From a checkpoint of a small image classifier.
Data: trained on drawings of small networks of dots and links, 97500 training examples, 84.7 epochs.
Rows from block 9 of a small image classifier, named by matrix and row number. Rows with one number belong to one neuron. Each number is 500 + 50 x the weight over its row's rms, rounded and kept within 0 to 999. All counts start at 0. Numbers have three digits each.
After each neuron's rows are labels from the 100 images, of 14848, where the neuron reaches its largest size: "lies over" is the class under the peak. Only what is clearly more common there than usual is listed. The data: drawings of small networks of dots and links. In brackets: how many of the 100.
# u: gMLP up (value half) (model.blocks.9.mixer.u.weight, 336x256), inputs 172-214
# v: gMLP up (gate half) (model.blocks.9.mixer.v.weight, 336x256), inputs 172-214
# out: gMLP down (model.blocks.9.mixer.out.weight, 256x336, transposed), outputs 172-214

u.310:434467497552528438537569475508544411541444506499474468458463535485540475573493494536451471454524542420535565451477571534643521491
v.310:484539498502562458483380395464448502466567515544484560460554523346381490561507509514577436629505462505500506482487476506510512502
out.310:459472577558519435554444467512535494509484428450472580540581584523530565499551460412428464550553566478500509551474486493387461571
lies over: dot (37); link (34)

u.296:378497470638409526517510562564530431413533526489563441506450464550503441499524568569522542467451576534511515536468505416513474426
v.296:444445460529424471485490522396478482465460463527511469515469536538477511582564562524468553495460448510501460506619479470469457515
out.296:547501454422509513508472462433484471465488442611540424384538491522541511488436451517527613521509538522481420499450470540391523477
lies over: link (34)

u.287:534548502484556508554608559510428504486614575557510512476519434498529400512588437490484555435548501518446492436466523535500526497
v.287:527438532554476455508555530500503474505459485576472546515482553428460585462501503481564448630500471568517596513535595487646482486
out.287:503441577435599465422531458477474533446510540545533482567427540362445508451530578502527486467552503476464455520525527481496503500
lies over: dot (68)

u.179:511578515481484540520523583410609434429467520462555512455475471506443572552511545500516465514549556506476505504435443477518471544
v.179:456558522398492497503434495471517504410478382525505496551450395558493539534473475496493464411523458576476536423468534449421529545
out.179:501529495504524479538506548514410532488502523548516498563445537664494509457487402517451582518526510515412440518468516526546571472
lies over: dot (43)

u.223:541520334481481465543469485554464466509495490382591567495464509415623458421541467460522474534517459537438512493470431473472491532
v.223:545429555388445513567454515540516484465549406525534510492404530511507522464478494573437465492578515513458574524467437541462568500
out.223:459416659412390547534441518531458540507549569503471467493460568488518395448485522496555583542467457377517460469469475460470570414
lies over: dot (44); link (43)

u.65:530475438488515505468463478596545470502503502523468508495449482506367534535483496504513549458502506560472520481465515533439576519
v.65:372489495529461517525439451491499479531465537498569471510506444517510537492589467471455465511460522547434502519508536553578504583
out.65:452666564524483457503588407515521453546516604527589504491502460479605516491489458461553522522471521490561454530541548486567535476
lies over: link (26)

u.314:493451527535618569516499499494525452412413574373474595567555492503428572498532491492465524460507489565495531521472483453561505504
v.314:516512480565526462511502564521522533488519422540570483554491503480458438503523472409428553488558454489493453431527531462537417482
out.314:553452453490428427585494517476516513573501505535521480437405500589595508550453443507461486552511589566537471491568471486512520578
lies over: link (71)

u.39:475479493537451495498528512531461514451515512562498503501577574473480547421503538436586480497471481549511385472466428496563472442
v.39:529477520463475468509529495477499473463495498559571597433537510439521568528495563575389465424471500489391406538462511577497554464
out.39:526465508569552505602468515500547475463521409502498594411511399493448548489493488530466538459491416497456505546534525478503549474
lies over: link (43)

u.22:510475481494429416419480497432530462440513495556420578572536568510503495476430608534441449474536497526553495442486425618396517515
v.22:506533549489474549534513548480549479574483500550594497512474395456531518480517590587431467566590506523522594474518526541470511523
out.22:520521517463600424477511489625489472590411509431556454573490564562511510527524539561528423582432481471417485441535400424531566500
lies over: link (41); dot (36)

u.291:466503356510463479511459566456506470458450468528499550556635417518573596544472491482473516490450454576475399475493529545517489502
v.291:436523504515402546505506449573532476506431594497506537478553488408383494498389547534433420438523535543526604453476430559574532538
out.291:607578583476479404593441534585521355570577539394423505504460426516390487535451477518532504495509476544509488433569449476520614515
lies over: link (32)

u.199:472425456506449541502605598536417549479509515584574489425421500553474499434477583487423591522404553536508482411451455525384530435
v.199:498447527547482566491595557477572604441576530493478439519522445549619567483556434484522523444460473578468539540507468492389493480
out.199:506461595494509479534494496549536480449494460502530550525414456534497484482600572411515478466406508550421491606494424485530528503
lies over: link (38)

u.222:463388511474529422443463519460435392528502499524508517580517529510455538458467511539451476512541519473444543517453531475421578527
v.222:496512446462435494519427429458577581502517447536567538429502481466481536448425416485548485503568540410438466489526549540542558510
out.222:517481530576481496514470485491564547419479556496477499442484539498474463515506489502549517391502448497469483477483536538557404551
lies over: link (54)

u.8:530540533477524450584498487451489469484489559597434512487481523555523516491529589487457516430446520409450463364503489544526482485
v.8:508488423461482549550516609527479462560591478518477505481513498476521508497446425412466535532533561509380494541504470491513387518
out.8:353471451488449526506524506527496548474480541460466468513437533504580497455461475600482544466559573539391453436451608457603485481
lies over: dot (50); link (27)

u.210:467476501559600498456402470454508450504467382419554540443518570466552638536445528602511439467423534532397465516432550468522494534
v.210:460550459545568519424451553492480491522556512448551542564508431514583534422443563511447444527567497469406471502482534521509585405
out.210:468494536448420479510505600580519525466511481511545548534533542545537530504456470430480434576496483540523454494497449440501532497
lies over: link (94)

u.205:488599500435489529491427415519487468421511497568611500517533470478418527488415438451592382571489508572471486555445541585508579579
v.205:455478523494398477549560421446511494523493519403555575491523520477462574467445465415466481523461462525518378550496472531546537467
out.205:563449536601531499558531461460525447457547413453545447555470372534582484495474418469552535631454547484454467469506492589436545510
lies over: link (38)

u.168:468490560504477549487541530521577463527537613472619545491510573451460527550456521500513501472503455486551491590492519446477532515
v.168:559476547476577586518498582476498523546454534557498506495543564384373479452546474548429526530468491554481538492499470534483590457
out.168:595472370476454488483553550478557564485604396485540481539536409566433524548529575433579530595489551506417439505529476531544408542
lies over: link (31)

u.15:504620506493492493425557563517491519425525612417511485558448543412618447440475573548446486440537534461455478426499516447434513556
v.15:498442449481506468532436496463487550516463517485488383505451436538425453484477492558421474451539526495586551428459480489545505500
out.15:510487591469525519479421474477513452505505387498379503514507476576440553536507477507542402398492451524608534545484504483560506545
lies over: link (33)

u.27:464553479545550491548476565559512501536509420406518489522502561493636510422505526375597436476503545577463501593478451485557415486
v.27:463491538436418423507537505488516485448515513475433544488516503511491527556542446495449443523522538514519597479456445478460488484
out.27:499425488537401485550567487473548593477564475507523504483537599500445429453589433502469532514485410450465441467472482465429518597
lies over: link (53)

u.12:499429469437476545495503443551515391482561502497500574592480459543494549551480476511459424517474523484489521407423465451512608517
v.12:409394523420459542492444580404561400545308522507583479460485556475485544423494507513506504484578539451510462557467459458512519501
out.12:461461525449475561486488520461539564488416501496506386489504516444383450524569596386581475577529417508531548537447574449509485586
lies over: dot (52)

u.245:466379528426564532519532526444440573402528502557429568485454489493373468529471512487488407485537530553467516531537545627504484442
v.245:486468513494534531511502529459560584533507467453541548479467465528455510609445552565532430554615525536417507496469502556584488632
out.245:474491520521495490452481545595520514453436461492474536489521514478604457464494470450432515500635465515491520417539501415559459520
lies over: link (38)

u.44:383473398495502427479478472556476491511564586501502375423496591480518447552532490518483383462474561583573549562455404449453583538
v.44:394583478537499467540549467485464487465501601511483543466434571452449382389514520534483451473507501537465528448410517428500482495
out.44:504523624419468445492559517420576481400565390488501419477481409517422525477482538516473570507466525485397445472530491485533513528
lies over: link (35)

u.101:526396394613476448488424475474556512532542573443525471523545493526578413530468481572488444485519429537468545573568550494422509515
v.101:469534506553449497591487520523588532550473485471533463520503539443558483521345555475471543556521478489499438441469416514565516554
out.101:586526466474473455497553486464492574576469446566511472466510467570593586432515536471438493555443607525349452457442434505539525556
lies over: dot (40)

u.161:480615455596490492617504560577432524527526482533509460545592441503475467542499439436503504469521501625413553510565413520524512434
v.161:488577471464566479519492532527560559550563442415488523455480495432451464539528485503507506407493531494464523406463570499486539543
out.161:488431544431522439488515460558505455616369509643456485521517500459425489494506573508481410523495428504448399466514484480481446455
lies over: dot (41)

u.276:492488437459477491519463519443562485458542420498493470531474549469527519499525554583426481469498481465506572500496492399540464503
v.276:392503548505575531458455621502438523454463528577477520485579435558441476478486561547409410477536489513485442515448573511510482442
out.276:460575505541551539527607511558443581551408485555520457482491516463444611544406503520558500483559549467491393540438449510502436476
lies over: link (26)

u.231:447479466564593496504510458533492490535610501564516505550430471422625533554407524471497485504461624545508495440447454453488475589
v.231:512446538426550539587478517475396566459509550473542457551565461508453484456535540520394584583435561499463450470457511445513551479
out.231:573502401426498517460582517482520542548374556673516476511505419536467536529579493506448583462483376402524480448460533429494433424
lies over: link (80)